A small self-supervised image encoder, trained from scratch: 5300 steps.
Rows from block 9, named by matrix and row number. Each number is 128 + 24 x the weight over its row's rms, rounded and kept within 0 to 255. All counts start at 0. After the name is the row's rms in percent of the matrix's.
# convs0: expand pointwise conv (model.blocks.9.convs.0.weight, 480x160x1x1), inputs 0-159
convs0.147 009 [128 128 128 128 128 128 128 128 128 128 128 128 128 128 128 128 128 128 128 128 128 128 128 128 128 128 128 129 128 128 128 128 128 128 128 128 128 128 128 128 128 128 128 128 128 128 128 128 128 128 128 128 128 128 128 128 128 128 128 128 128 128 128 128 128 129 128 128 128 128 128 128 128 128 128 128 128 128 128 128 128 128 128 128 128 128 128 128 128 128 128 128 128 128 128 128 128 128 128 128 128 128 128 128 128 128 128 128 128 128 128 128 128 128 128 128 128 128 128 128 128 128 128 128 128 128 128 128 128 128 128 128 128 128 128 128 128 128 128 128 128 128 128 128 128 128 128 128 128 128 128 128 128 128   0 128 128 128 128 128]
convs0.151 159 [134 129 120 132 135 127 131 160  87 101 101 138 127 109 128 127 181 132 115 114 135 117 125 121 138 128 116 124 103  68  93 145 128 143 127 108 136 185 132 172 121 138 140 149 124 176 143 128  70 124 122 150 144 107 125 146 125 141 127 147 159 126 138  96 126 128 156 112 128 130 161  94 134 125 152 147 139 105 135 131 120 117 132 142   9 101 109 170 123 131 121 216 105 128 108 112 137 142  72 151 126 112 128  97 106 124 147 127 136 152  90 131  89 131 116 121 128 161 123 104 134 141 133 133 129  72 169 152 141 128 108 132 114 109 104 138 129 128 128 127 135 165 146 136 154 153 129 144 114 121 136 172 168 116 115 124 117 107 165  94]
convs0.152 196 [132 119 135 162 138 130 121 183 106 148 101  83 136 135 126 129 132 155 139 125 134 168 102 104 141 129  80 139 182 132 166 118 145 115 113 117  77 113 138 140 121 125 121 118 118 133 134 119 122 125 105 201 114 127 119  66 138 191 127 126 130 112 100 116 123 128 140 137 160 133 127 111 114 128 100 112 132 145 127 150 112 115 150 121 123 101  79 123 122 160 107 129 128 115  97 180 128 164 128 124 149 115 134  82 148 122 134 114 110 185 136 117 119 130 126 147 154  78 132 177 107 137 116 126 110 203 124 133 125 134 137 146  75 173 139 116 121 127 125 161 153 142 125 115 155 107 100 129 170 155 122 121 161 121 105 135 138 105 189  95]
convs0.155 142 [101 101 139 103 116 121 132 136 114 145 133 124 135 131 116 127  75 118 128 157 175 124 135 152 134 126  97  98 110 166 136 129 124 146 135 148 118 106 144 153  95 121 133 161 112 135 102 166 125 131 126 130 198 130 128 174 127 157 127 137 117 157 141  84 129  93 131 156 129 109 129 172 161 163 149  92 125 116 164 118 133  91 132  46 125 140 129 111 172 127 126  88 105 143 183 136 109  88 156 199 123 146  88 122 103 107 124 130 122 136 122 127 186 132 130 129 133  99  92 103 127 172 106 142 131 124 133 129 114 139 121 118 165 123 125 105 131 183 107 153 110 140 125 136 133 182  76 108 106 130 115 128 126 120 152 112 133 122 132 128]
convs0.157 155 [109 115 129 128 133 139 135 142 121 144 118 135 141 108 109 142 124 133 125 119 127 159 149 104 154 132 125 106 128 170 166 108  82 102 111 124 136 150 100  99 137 131 130 132 123 158 170 145 125 115 180 145 128 116 146 126 168 126 147 116 106 136 150 149 153  80 137  83 138 184 132 170 102  83 119 115 113 141 122 116 120 211  71 128 142 132 134  93 125 120 199 129 134 153 174 102 135 129 130 132 120  70 146  64  76 156 129 141  77 147  86 113 127 114 129 169 106 160 117 147 123 103 124 125 118  93  89 125 125 126  94 125 128  85 135 118 125 156  96 139 141 127 128 128 133 149 116 133 127 132 134 170 129 135  96 122 151 137 128 121]
convs0.158 174 [144 115 125 117 129 118 114  97 146 133 139 153  90 124  98 132  92 125 124 129 134 114 114 143 100 119 151 147 156 137 134  82 192 131 137 130 100  86 136 116 122 127 137 126 100  80 140 118 122 155 133 102 111 124  78 108 119 131  96 110  97 149  99 127 121 134 133  99 132 134 113 143 125 147 119 138  63 120 122 127 111 159 127 133 242 131 164 132  90  93 121 169 153 125 171 138 111 128 111 133 157 145 115 192 126 166 127  92 130 116 102 148 132 147 141 130 116  94 166 147 119 137 120 139 159 138 164 108 154 120 122 128 119 172  59 128 112 129 160 129 132 120 126 117 149  84 131 128 153 146 139 121 138 106 135 124 142 128 128  80]
convs0.159 093 [137 192 124 130 111 127 130 129 128 108 166 130 141 119 140 113 151 130 126 130 101 142  72 114 140 140 132  79 125 126 142 151 113 125 169 127 129 145 128 129 112 127 126 129 134 108 129 125 171 128 134 122 138 145 106 121 145 141 123 107 127 125 131 123 128 128 124 189  85 139 136 110  96 131 165 126 189  82 174 140 127 131 121  93 107 122 117 142 128 145 130 144 169 127 144 124  72  87 149 175  71 121 129 124 169 130 127 129 123 149 138 141 123  72  87  76 135 154 124 129  93 130 136  63 125 129 145 104 179 124 130 128 173 134 128 100  65 134 121 142 124 126 130 117 130 129 123 122  99 158 110 152  84 141 112 121 110 112  77  71]
convs0.160 174 [165 118 101  78  82 159 133 126 180 122 175 125  84  77 113 150 126 118 139 125 129 130 132 125 124 191 177  98 146 128 127 127 103 175 133 117 114 156 160 156 128 125 132  72 144  80 136 135 156 136 127 129 128 128  76 118 104 108 164 148 129 130 153 139 124 141 117 128  96 136  98 123 140 178 131  91 141 108 142 162 119 162 133 131 119 110 147 128 105 160 140 111 150 125 128 139 122  96 144 126 137 147 114  87 133 154 123 150 135  98 129 201 101 136 140 128 125 183 134 119 133 123 125 128 130 138  89  67 126 103 135  75 158  98 145  91 145 130 131 124 126 136 188 141 100 137 112 122 125 119 102 120 142 108 130 134 110 130 118 130]
convs0.161 094 [124 125   0 143 125 128 146  98 127 159  98 173 129 128 153 126 133 129 139 119 126 149 128 127  90 113 113 120 121 126 156 101 130 125 103 127 133 128 127 110 134 143 128 116 128 178 118 122  51 125 129 149 128  66 129 113 121 107 129 124 124 132 123 125 126 127 104 129  96 125 135 101 112 140 131 197 124 123 129 128 118 124 139 129 130  93 153  50 128 156 131 100 127 136 147 128 197 136 173  78 138 127 132 122 138 121 133 127 128 133 135 123 144 127 104 127 140 134 149 129 129 127 130  89 164 163 131 127 137 141 165 206 128 143 121 172 173 132 132 122 137 124 147 103 152 132 128 127 119 129 129 126 105 162 154 131 103 134 128 128]
convs0.163 133 [164 128 116 116 115 136 130 144 128 112 184 120 106 240 146  89 133 116 150 127 120 127 172 117  82 124 133 131 130  72 128  92 107 138  80  78 128 129 126 112 152 126 119 157 160 126 127 126 173 117 149 128 170 175 121 140 128 132 178 113 139 138 129 142 133  92 135 122  95 149  95 116 157 135  94 127  47 123 123 100 156 121 129 125 130  92 111 134 134 129 136 114 135 126 100 130 140  82 130 143 145 158 126 136 114 109 162 129 121 131 148 132 133 106 126 153 118 144 129 129 145 133 118 132 125 113 116 135  96 120 118 127 115 128 154 156 110 123 107  56 138  65 116 104 110 118 128 136 144 118 130 167 129 126 146 136 161 128 160 111]
convs0.164 012 [128 128 128 128 128 128 134 128 128 130 127 128 128 128 138 128 128 128 129 128 128 128 128 128 128 128 129 128 128 128 128 128 128 128 128 107 128 128 128 128 128 128 128 128 128 128 128 128  95 128 128 128 128 113 128 128 132 128 128 120 129 128 128 128 128 128 128 197 128 115 125 128 128 128 127 128   5 128 105 128 128 127 128 145  80 128 128 128 128 128 128 128 128 128 128 128 128 128  49 128 128 128 146 128 128 139 255 129 126 128 127 128 128 135 128 128 128  87 128 128 128 128 112 128 128 128 128 128 128 128 128 107   3 128 128 128 128 135 130 128 128 128 128 128 128 128 128 128 128 128 128 128 128 127 127  25 128 128 128 128]
convs0.166 117 [121 125 103  97 115 153 128 130 148 135 126  98 141 148 144  89 148 121 137 118 145 130 134 156 126 160 153 114 168 130 115 165 127 141 111 118 116  97 114 143 125 129 128 144 136 147 126 103 153 159 133 129 138 129  75 117 120 194  86 144 131 122 134 151 120  90 150  91 128 114 169 113  61 125 192 113 129 172 145 128 139 138 130 115 162  91 184 129 119 135 155  37 124 124 118 125 107 139 119 123 124 103 151 128 137 115 102 158 129 118  99 130 115 112 123 192 133 122  90 134  95 122 128 189 142 133 115 128 208 141 130 132 145 124 128 124 129 130 126 129 132 127 148 129 136 125 121 135 130 119 144 108  69 131 114  88 105 136  89 153]
convs0.167 159 [137 204 127 193 122 136 105 131 143 122 127 121 127  96 109 132 138 164 129  99 130 122  94 114 115 130 129 146 133 133 129 109 136 115 126 129 134 131 185 129 137 126 110 113  97 120 105 123 128  74  76  88 152 136 127 107 124 134 133 138 118  76 134 104 101 124 128 172 107 128 145 137 146 115 168 170 128 127 109 128 129 111 154 121 127 132 132 123 114 121 122 131 157 132 114 168 134 138 130 135 123  92 133 137 110 126  90 156 116 128  90 147 125 128 133 136 124 134  78 122 127 136 138 129 124 143 128 116 127  89 122 172 147 133 162 194 160  70 153 208 115 150 121 161  55 125 142 135 130 184 134 131 125 112  79 137 107  89 110 127]
convs0.169 116 [146 127 121 121 140 124 112 140 128 185 120 133 127 164 133 133 123 121 117 101 131 128 141 106 101 125 204 132 129 131 147 128 175 128 143 147 120 128  78 114 129 103 159 127 152 147  96 177  76  71 120 147 150 113 130 113  53 154 163  99 131 117 190 104 118 126 124 136  69 128 124 131 144 128 108 193 124 149 132  89 160 150 150 131 111 124 134  82 102 129 111 144 116 112 137 131 162 140 131 126  87 126 154 124 145 116 140 122 127 128 103 118 122 131 160 111 155 107 119 120 130 106 128 125 139 168 125 130 137 180  76 172 122 109 124  88 128 131 131 185 103 126 138 127 115 112 138 172 128 132 132 103 120 131 117  78 122 131 124 132]
convs0.170 158 [ 53 138 114  91 136 119 148 129 127 178 139 102 133 188  71 142 126 117 174 138 136 141 140  98 126 121 119 115 134 125 148 116 118 152 131 120 128 132  74 115 162  88 139 122 137  90 129 187 128 127 124 129 141 132 137 124 128 127 156 126 136 126 158 114  76 128 126 159 125 124 122 151 134 111 129 117 145 133 141 153 112 130  84 140 126 133 126 141 124 128 106 106 124 124 134 128 108 139 156 117 121 121 134 164 159 115 132 125  68 102 123 123 125 147 107 125 106 141 152  96 183  43 136 116  84 119 131 149 128 134 123 119 105 118 149 136 147 124  81 146 171 128 123 201 156 111 112  87 200 114 117 159 124 115 145 131 122 129 140 114]
convs0.171 013 [128 128 128 128 128 128 128 118 175 128 132 128 128 128 128 128 127 128 128 128 128 129  72 128 128 128 128 128 128 128 128 128 128 128 163 128 128 128 128 126 128 128 128 128 118 128 128 237 175 127 198 128 128 128 128 127 128 128 129 128 128 129 128 128 128 128 128 128 255 128 127 128 130 128 128 128 128  96 128 128 128 127 128 128 127 128 128 128 128 128 128 150 128 128 128 128 130 125 128 128 128 128 128 128 128 128 128 128 128 128 132 128  69 128 128 128 128 130 112 127 128 128 128 128 128 126 128 128 128 128 228 161 126 128 128 128 128 128 128 128 128 128 128 128 128 128 214 128 128 128 128 128 127 128 128 128 130 128   0 128]
convs0.173 027 [128 130 130 128 128 131 126 142 128 128 129 132 131 128 123 127 128 126 123 123 127 128 128 128 129 134 128 129 127 127 128 127 128 145 128 133 149 128 127 125 129 129 128 127 135 128 129 160 128 128 128 126 122 114 127 130 126 128 128 128 128 125 127 128 135 128 128 133 128 128 126 127 129 127 145 129 126 128 128 125 129 128 118 129 128 128 134 134 129 129 127 127 132 127 128 128 127 133 128 126 135 119 126 131 114 255 144 127 128 128   0 128 255 128 130 122  93 127 132 128 128 150 139 128 121 127 128 129 128 128 129 130 120 130 128 128 127 129 129 142  54 122 126 165 128 128 128 126   0 129 127 128 133 126 128 131 128 128 129 128]
convs0.174 161 [127 138 143 145 128 128 138 121 126  58 127 132 122 136 192 144 142 117 111 118 105 152  84 130 159 119 107 128  97 130 134  88 132 145 136 132 128 124 112 128 127 133 105 120 145 114 187 144 131 103 107 131 117 132 141 137 122 132 127 129 128 139 141 112 120 125 151 158 128 136 128 141 101 120 112 155 120 131 112 124 141  91 188 119 130 151 121 104 142  88 122 104 106 130 144 165  98 123  74 128 144  76 135 131 106 147 118 138 128 157 140 136 101 142 136  58 136 128 112 179 130 128 224  94 175 120 139 101 159  83 136 137 126  85 122 170 162 121 147 114 134 127 128 124 128 130 125 213 120 118 134 129 132 126 122 115 142 123  85  81]
convs0.176 136 [127 131 110 129 156 158 124 128 128 133 134 125  95 115 127 125 172 130 130 125 119 131 132 124 159 115 118 126 131 135 122 109 112 156 140 127 104 118 123 105 129 133 118 129 160 126 132 124 194 129 121 127 115 135 115 112 152 149 181 134 142 128 118 114 121 143 152 128 129 128  57 183 101 102  87 121 150 125 125 114 110 122 124 116 150 172 143 109 100 128 128 122 119 130 123 135  63  86 130 146  66 123 124 190  95 125 177 138 170 164 114 115 160 129 156  97 125 125 142 103 129 149 125 118 158 106 121  87 118 128 144 130 180 132 127 191 180 109  52 127 121 136 151 144 174 154 128 130 124 100 155 144 117 139 139  99  80 133  93 141]
convs0.184 142 [118 133 125  65 165 164 110 153 107  48 124 141 108 129 132 127 126 113 111 123 128 161 128 122 134 193 192 142 121 144 143 125  70 191 118 129 122 136 143 134 123  99 125 119 127 122 128 127 103 134 110 125  75 139 125 109 107 134 140 127 143 135 140 107 154 127 131 154 123 131 165 119 133 131 101 157 152 144 166 125 129 191 128 141 114 141 132 143 139 105 147 121 126  65 119 108 170 141  82 134 138 159 153 129 138 113  97 132 164  92 119 136 127  91 128 154 137 140 142 113 122 106 133 165 150 144 136 122 121 133 114 100 165 120 155 107 165 133 204 136 123 113 128 122 101 130 127 104  90 175  92 134 102 146 123 135 114 109 113 121]
convs0.186 163 [129 127 124 146 111 145  68 154 129  91 128 133 134 133 121 133 108  94 133 169 127  99 135 131 168 159 111 149 127 125 111 140  93 122 118  99 141 158 128 138 135  85 131 174 150 146 122  77 127 150  93 153 132 114  94 120 129 137 122 136 113 104 135 124 119 144 118 115 120 136 138 182 146 114 124 142 143 121  80  94 128 108 127 130 147 130 110 175 125 128 130 117 131 133 138  79 116  95 190  87 129 145  88 128 109 132 124 139 127 128 133 168 158 111 133 229 112 112 150 102  91 113 150  75 104 131 122 119 146 148 125 123 115 131 129 119 127 123 131 174 134 179 130 125 122 152 162  97 123 130 176 106 128 136 104 190  83 128 111 110]
convs0.187 142 [128 130 130  92 141 128 100 125 117 117 108 179 116 147 152  90 110 120  67 120 109 146  98 153 149 123 109 152 143 132  79 191 138 118 116 121 116 130 117 147 144 140 140 173 129 132 227 189 115 114 142 126 142 160 122  98 142 119 121 135 132 132 121 118 133 183 130  99 114 150 128 123 107 110 121 188 119 129 110 129 116 100 117 131 131 127 124 106 127 113 127 131 136 189  89 146 161 154 150 149 165 123 107 157 150 154 130 112 124 122  96 127 149  91 158 126 149 122 131  85 156 127 112 146 124 117 143  52 120 128 131 126  86 136 125 142 139 130 130 105 128 133 153 128 132 100  96 133 130 149 113 126 127 167  80 137 141 112 143 163]
convs0.189 153 [134 121 127  81 152 121 117 171 120 127 122 127 138 118 130 107  84 127 134  85 167 126 140 128 117 167 126 135 107 122 128 120 138 180 117 119  54 156 128 147 113 102 179 144 128 129 148 145  98 131 104 145 131  77 151 131 152 120 120 156 122 103  94 148 112 118 125  98 142 149 160 129 119 136 146 100 131 146 182 178 131 115  86 117  77  98 126 175 152 163 166 136 151 135  78 120 119 137 119 127 154 142 112 128 117 161  75 127 165 127 134 122 105 159 125 126 128 133 121 127  93 128 124 147 130 138 107 100  68 169 145 132 175 131 186 123 110 107 129 115 127  95 126 131 122 122 122 105  96 127 123 137 156 148 136 119 123 103 185 115]
convs0.190 168 [122  79 140 102 131 124 127 200  95 126 123 194 148 126 127 131 124 120  89 134 111 144 110 143 134 128 125  95 145 155 143 123 135 171 114 128 148 127 129 137 121 121 127 124 120 184 134 151 130 142 147 129 125 174 128 108 133 114  93 167 144  97 135 108 158 133 130 155 124 150 118  98 135 100 104  97 142 139 103 128  88 126 138  87 194 118 127 128 110  94 197 113  86 146  60 128 118 156 106 125 183 113 149 121 142 119 125 126 133 127 121 123 167  87 181 131 126 118 113 115 132 104 117 178 166 131  83 137 141 117 128 140 175 116 132 111 131 117 125 124  95 137 131 122 115 134 142 135 117 141 116 129 114 135 138 128  63 121 124 177]
convs0.195 113 [112 134 114 126  62 119 131 162 133 152 120 124 149 110 130 124 127 145 113 102 119 120 131 159 154 133 132 120 143 113 128 114 235 131 126 127 128 164 139 137 133 166 130 114 129 116  97 107 136 141 131 102 151 117 106 100 131 108 135 104 174 133 146 105 177 129 126 130 115 122  96 146  77 130 124 150 142  75 116 101 129  92 129 138 124  96 120 130 130 143 120 155  87 128 118 141 126 135 134 163 128 123 134 121 127  91 142 139 134 148 128 127 138 111 118 123 128 132 135 130 133 148  85  89 166 126 111 119 161 164 113 104 128 129 146 126 124 102  96 137 112 123 140 150 210  98 136 147  62 128 109 129 199 112  86 193 121 131 108 160]
convs0.196 135 [116  52 103 121 110  99 137 159 131  89 127 114 177 131 123 134 144 144 132 127 120 138 136 162 127 107 136 130 125 125 107 129 129 137 128 113 138 152  40 134 171 149 127  52 131 135 109  92 131 145 126  41 115 191 131 127 154 137 115 153 117 119 139 162 144 139 111 150 130 100  93 143 189 126 108 129  97 135 127 137 132 134 135 126  95 127 121 159 132 131 175 121  86 126 119  84 128  78 137 137 115 126 129 121 127 142 134 129 113 117 134 143 128 108 131 128 135 179 116 127 116 128 169 130  71 131 135 154 154 106 162 141 106 137 128  92 143 126  53 146 119 130 139 154 129 133 129 125 107 134 122 138 108 132 127 133 132 109 143 128]
convs0.200 136 [126 155 122  79 124 129 157 158 116 115 129 138 143 135 114 130 120 104 121 137 150 141 136 122 133 163 136 112 110 105 154 127 132 122 142 126 152 156 174 101 135 127 132 122 127 125 184 168 138  87 135 133 122 105 159 105 137  83 129 139 149 140 141 119 146 142 133 164 166 126 111 126 115 109 151 185 122  76  47  91  88  85  93 111 128 128  89 151 126 147  97 134 144 129 129 162 121 120 121 127  89 126 192 129  89 114 116 113 173 110 139 122 112 149 130 143 125 116 102 130 129 128 119 128 100 170 107 132 125 132 155 122 142 137 165 141  78 129 134 110 141 137 118 134  94 201 155 117 110  66 148 116 142 110 116  70 137 128 136 133]
convs0.205 135 [134 158 125 109 129 152 126 106 101 132 122 128 124 127 114 120 144 114 124 123 116 110 128 144 100 141 128 141  98 125 148 133  67 129 145 134 105 130 121 141 160 120 137 141 102 126 120 135 143 130 127 138 138  87 152 101 124 122  82 108 135  91  98 146  83  36 128 143 132 164 126 144 208 136 169 103 129 177 113  77 128 124 125 158 105 129 126 107 114 126 127 133 132 109 116 100 131 136 121 127 113 154 133 197 175 142 108 131 131 149  85 127  97 141 159 125 126 154 148  82 110 179 121 155 139 152 136 126 121 132 130 130 130 163 175 181 113 140 120 118 101 137  99  97 129 161  81 160 146 135 113 129 128 173 134 128 145  87 155 136]
convs0.206 008 [128 128 128 128 128 128 128 128 128 128 128 128 128 128 128 128 128 128 128 128 128 128 128 128 128 128 128 128 128 128 128 128 128 128 128 128 128 128 128 128 128 128 128 128 128 128 128 128 128 128 128 128 128 128 128 128 128 128 128 128 128 128 128 128 128 128 128 128 128 128 128 128 128 128 128 128 128 128 128 128 128 128 128 128 128 128 128 128 128 128 128 128 128 128 128 128 128 128 128 128 128 128 128 128 128 128 128 128 128 128 128 128 128 128 128 128 128 128 128 128 128 128 128 255 128 128 128 128 128 128 128 128 128 128 128 128 128 128 128 128 128 128 128 128 128 255 128 128 128  89 128 128 128 128 128 128 128 128 128 128]
convs0.207 144 [131 132 124 149 121 131  38 116 122 174 115 111  96 130 118  90 132 162 102 118 128 101 127 104 115 130 133 145  77 129 130 134 126 116  83 161 173  93  90 129 128 112 135 129 108 136 181 120  95 142 146 128 162 145 113 143  86 150 126 163  97 131 133 152 171 127 133 134  95 117 172 121  92 106 139 124 104 142 183 121 132 145 137 160 120 140  73 130 182 116 111 135  88 132 108  87 182 110  85 130 128 136 131 142 126 157  80 153 131 130 142  98 169 128 117  98 126 128 139 159 153 127  89 129 116 125 146 119 120 167 126 131 168 130 128 128 144 120 114 140 124 125  95 122 128  74 146 142 135 128 168 149 127 127 162 130 127 144 141 127]
convs0.208 151 [118 117 172 168 139 124 122 131 124 155  61 113 128 120 122  96  91 141 126 148 129 155  99 124 122 131  82 130 122 125 139 107 143 128 163 105 134 133 131 109 119 128 172 130 128 138 109 127 114 131  94 105 115 129 130 142 136 114 118 161 138 138 133 136 250 152 149  85 128 133 130 134 106 140 144 150 102 117 130 133 126 112 105 127 131 126 118 122 144 130 125 158  69  79  96  74 126 108  61 125 102 108 142 129 168 130 149 101 129 163 122 145  83 156 132 127 132 127 189 164  91 149 133 127 129 112 187 129 114 129 125 122 130 126 142 126 140 120 147  94 127 172 126 137 114  87 128 157 129 138 140 130 122  94 154 115 129 131 134 165]
convs0.212 046 [113 128 128 128 115 157 128 128  50  98 128 128 132 128  77 117 123 128 128 107 133 128 128 128  94 128 128 138 157 128 128 128 128 128 128 128 149  48 106 128  23 117  45 128 128 130 128 128  99 128 136 128 128 128 128 140 128 128 130 128 108 128 114 128 128 128 128 128 151 128  93 128 201 128 121 128 128 107 128 128 234 128 128 156 128 130 150 128 128 142 106 128 128 121 128 124 167 128 128 145 128  35 128 128 138 128 128 166 128 128 128 128 128 128  57 157 128 128 183 139 102 128 144 128 137 128 103 128 107 128 159 170 186 134 128 128 128 128 128 135 116 112 128 128 128 128 128 128 128 128 104 128 128 128 108 128 128 128 128 128]
convs0.213 085 [122 133  88 136 114  81 128  93 133 177 134 122 145 169 112 115 178 128 155 112  98 126  90 104 150 115 132 146 128 151 105 128 138 125 119 113 130 118  84 129 126 128 124 127 138 127 119 132 126 130 123 150 144 175 102 143 149 128 129  63 121 134  98 127 129 126  84 181 145 128 166 123 111 125  91 117 143 125 135 146 160 145 138 122 152 129 124 124 134  75 192 120 162 131 131 123 132  85 127 184 115 134 102 125 148 124 128 119 103 140 118 166 198 128 128 183 157 129  84 119 106 149 172 100 117 134 107 139 125 128 206  97 124 131 127 107  95 132  94 171 146 105 128 136 117 120 122 187 110 142 131 142 121 147 141 109 130 114 134 128]
convs0.214 093 [117 130  92 106 121 148 166 103 128 123 115 163 174 142 102  63 171 123 126 118 157 128 129  99 128 128 122 134 140 152 110 127 155 125 113 142 127 132 121  91 129 104 120 161 127 133 127 142 130  18 129 153 130  50 139 123 101 137 112 120 131 173 126 123 139 126 137 130 124 127 143 131 150 159 126 139 126 130 145 113 156 148 120 141 137  46 139  73 106 141 113 149 130 146  87 127 130  89 130 140 116 123 156 135 145 155 136  89 177  95 145 133 132 163 143 128 121 130  53 133 115 136 125 136 101 132 122 102 134 126 129 142 179 126 133 110 115 133  85 106 103 131 115 124 107 109 127 155 132 148 125  90 141 124 160 122  95 125 129 127]
convs0.215 123 [ 97 129 150 145 106 123 129 125 142 123 159 135  74  91  85 148 153 172 143 122 128 134 126 150 157 140 118 121  78 131 108 128 149 132 124 138 126 108  82 127 135 111 129 135  94 129 135 137 131 146 109 127 127 152 145 109 133 102  77 106 126  98 134 143 138 122 131 106 181 135 118 125 117 126 166 176 120 122 117 132 173 127 140 138 113 133 144  77 106  88 128 117 130 134 131 108  95 152 193 121 129 159 119 179 126 126 160 243 131 114 131  83 101 119 128 130 133 127 133 125 132 110 127 129 141  89 132 140 131 123 123 146 150  79 105 124 121 114 127 102  86 197 110 139 117 143 139 129 133 123 112 140 124 136 115 127 111  62 154 127]
convs0.216 170 [110 114 124  87 115 129 130 113 141 118 150 132  60  92 128 144 128 103 105 124 130 122 123 184 128 123 145 129 126 118 126 153 198 113 131 143 123 104 153 128 132 129 163 137 121 146  90  94 134 122 130 113 129 151 130 123 126  97 197 117 130 121 130 134 133 132 127 125 146 116 121 171 125 146 119 125 137  95 136 114 132 185  95 131 142 135 116 126  59 117 122 129 128 117 123 141 139 125 132 138 100 127 119 124 139 116 126 109 128 168 113  55 152 101 180 141  78 114 127 122 132 127  78 128 125 142 135 155  59 121  77 153 124 160 141 175 164 124 147 158 122  84 123 131 124 108  85 123 105 162  89 142 128 173 129 127 129 170 148 125]
convs0.217 141 [129 130 126 108 129 121 114 170 120 130 126  76 127 127 149 131 155  99 126 126 160 154  95 126 183 120 123 137 154 114 125 138  90  93 128 120 169 155  42 112 105 107 116 101 146 168 178 134 129  80  78 150 117 103 180 124 132 119 145 121 113 140 133 122 112 129 133 140 130 115 127 128 148 128 130 192 107 119 122 116 120 148 114 145 130 115 113 134 190 154  85 140 106 123 156 132 133 183 134 154 138 158 138 118  89 127 145 134  90 129 117 133 112 134 118 113 165 175 125 132 152 115 132 148 109  72 126 112 116 127 123 118 143 120 124 130  99 133 134 120 125 102  77 130 186 184 108 152 128  88 132 124 130 129 174 143 131 127 137 126]
convs0.365 112 [116 128 100 167  82 141 132 122 126 196 158  87 131 145 180 123 132 127 126 136 130 126 145  80 123 163 130 153 122 128  96 102  85 119 112 154 131 123 132 120 123 129 131 161 118 109 138 170 122 131 115 130  71 121 126 137 133 134 129  94 130 114 129 186 135 115 132 130 142 131 128 126  62 128 112 138 117 129 102 127 120 135 147 121 128 116 131 114 129 146 160 119 162 112 120 155 127 133 119 131 149 126 138 130 129 178  77 130  82 134  50 154 118 133 117 169 101 123 102 139 136 143 184 134 129 122 165 138 136 124 112 149 138 126 169 147  95 129 100  75 119  98 122 175 141  39 132 106 141 117 137 126 116 140 115 129 175 127 130 129]
convs0.433 150 [169 122 134 119 186 109 144 122 143 135 137 103 118 130 101 132 143 111 142 143 128 142 190 157 143  71 172 124 106  99 205 125 116 147 156 141  65  94 121 135 145  91 110 146 139 113 141 105 109 155  70 175 102 125 127 119 152 139  97 129 122 152 125 172 121 108 162 129 132 123 131 112 133 131 102 139 125  85 122 130 152 140 122 121 171 144 132 127 135 144 125 136 102 130 126 121 125 132 123 146 123 139  82 104  91 127 138 138 128 106 120 119 124 152 130 127 124  91 143 110 125 128 112 157 127 162 125 130 120  91 130  92 110 127 109 144 146 102 116 153 133 132  86 152 130 142 109 109  85 120  99 128 137 121 129 210 136 137 199  87]
convs0.437 077 [130 121  59 130 136 131  74 191  71 109 149 139 130 142 105  47 102 137 125 128 108 128 127 130 125 141 147 161 119 122 135 133 127 128 155 184 128 129 131 156 124 143 117 132 126 110 129 134 124 127 137 128 128 160 146 137 128 112 149 122 130 126 127 119 196 127 134 128 128 149 120 151 131 128 127 139 132 128  94 112 126 124 118 125 108 131 131 100 124 128 180 127 128 128  95 108 130 129 132 142 196 132 130 125 133 128 128 111 109  91 131 126  46 129 173 131 119 134 148 125 141 129 160 128 126 128 105 130 128 194  78 191 113 142 127 122 156 126 137  80  87 129 140 125 144  96 127 125 127 167 131 137 128 116 127 193 119 129 128  67]
convs0.438 119 [125 198 119 154 111 106  69 126 154 141 158 160 137  99 122 161 167 113 136 125 133 144 123 126  98 157 130 108  97 167 130  90 144 134  78 134 136 144 186 127 127 131  88  83 132 127 162 135 130 126 127 127 132 202  88  98 118 121 145 142 103  97 142  99 114 142 148  81 116 115 152 141 126 128 105  98 129 128 114 156 128 139 121 150 144 128 124 120 124 147 105  92 128 133 129 103 110 127 130 122 117 188 127 101 123 143 131 173 137 133 121 126 156 126 131  84  99 125  64 130 132 129 139 113 142 135 130  83 133 133 117 127 127 115 178  91 177 112 115 126 161 108 159 127  48 136 128 145 112 131 111 129 133 123 108 149 130 160 117 142]
convs0.445 107 [128 128 131 174 147 132 177 147 132  83 128 120 130 170 143 126 135 117 141  84 125 120 137 161 114 130 129 120 102 119 132 126 128 143 125 122 129 149 128 127 125 124 179 186 110 130 159 119 162 123 168 146 121 146 114 155 152 142 112 126 139 129 119 128 130 128 136  97 101 118 100 137 128 115 125 100 124 182 122 156 128 154 202 131 128  99 129 116 118 148  89  82 131  79 144 132 113 124  98 145 119 129 146 126 136 117 140 132  83 129 117 128 128 129 134  87 131 114 125 173 120 138 176 127 129 108 126 126 142 121 103 130 136 129 130  82 117 100 102 123 130 122 117 133 127  55 126  66 151 116 129 130 135 125 122 179  16 170 115 127]
convs0.449 167 [175 154 145  96 145 152 136 100 112 148 144 125 122 123 168 103 128 107 146 123 105 143 132 121  17  96 164 146 152 141 146 133 126 124 102 133 128 128 113 126 127 133 113 133 115 116 112 139 199 145  92 135 107 126 148 129 125 112 118 155 126 130 141 120 109 110 122  92 130 129 149  90 142 100 119 117  88 135 137 131 122 129  86 121 125 158 118 132 152  93 128 165 155 143 122 155 157 157 180 122 150 133  98 142 128 126 145 111  85  95 150 136  90 139 111 136  89 126 171 130 113  96 132 161 124 173 129 108 140 128  94 135 130 134 126 123 175 135  98 132 131 100  86 183 116  43 133 150 139 132 104 128 134 136 126 153 103 126 128 130]
convs0.450 161 [142 112 122 175 154 131 128 145 135 142 102 137 117 153  91 119 125 105  91 133 126 119 125 110  82 131  94 139 132 128 122 139 121 111 127 146 142  88 131 104 140 130  99 111 143  75 143 127  92 179 166 132 149 129 147  74 100 128  69 131 173 111 149 103 129 104 128 138  69 128 134 121 169 149 130 153  78 154 128 130 124  91 150 118 147 129  97  88 125 122 143 141 117 124 117 128 116 142 160 128 137 121 115 140 129 131 123 165 155 124 123 147 175 138 128 124 131 144 138 117 138  96 116 136 129 123 134 186  94  80  51 148 131  95 191 143 129 128 126 143 128 146 134  84  98 126 150 136 127 188 129 127  92 105 136  89 147 152 124 129]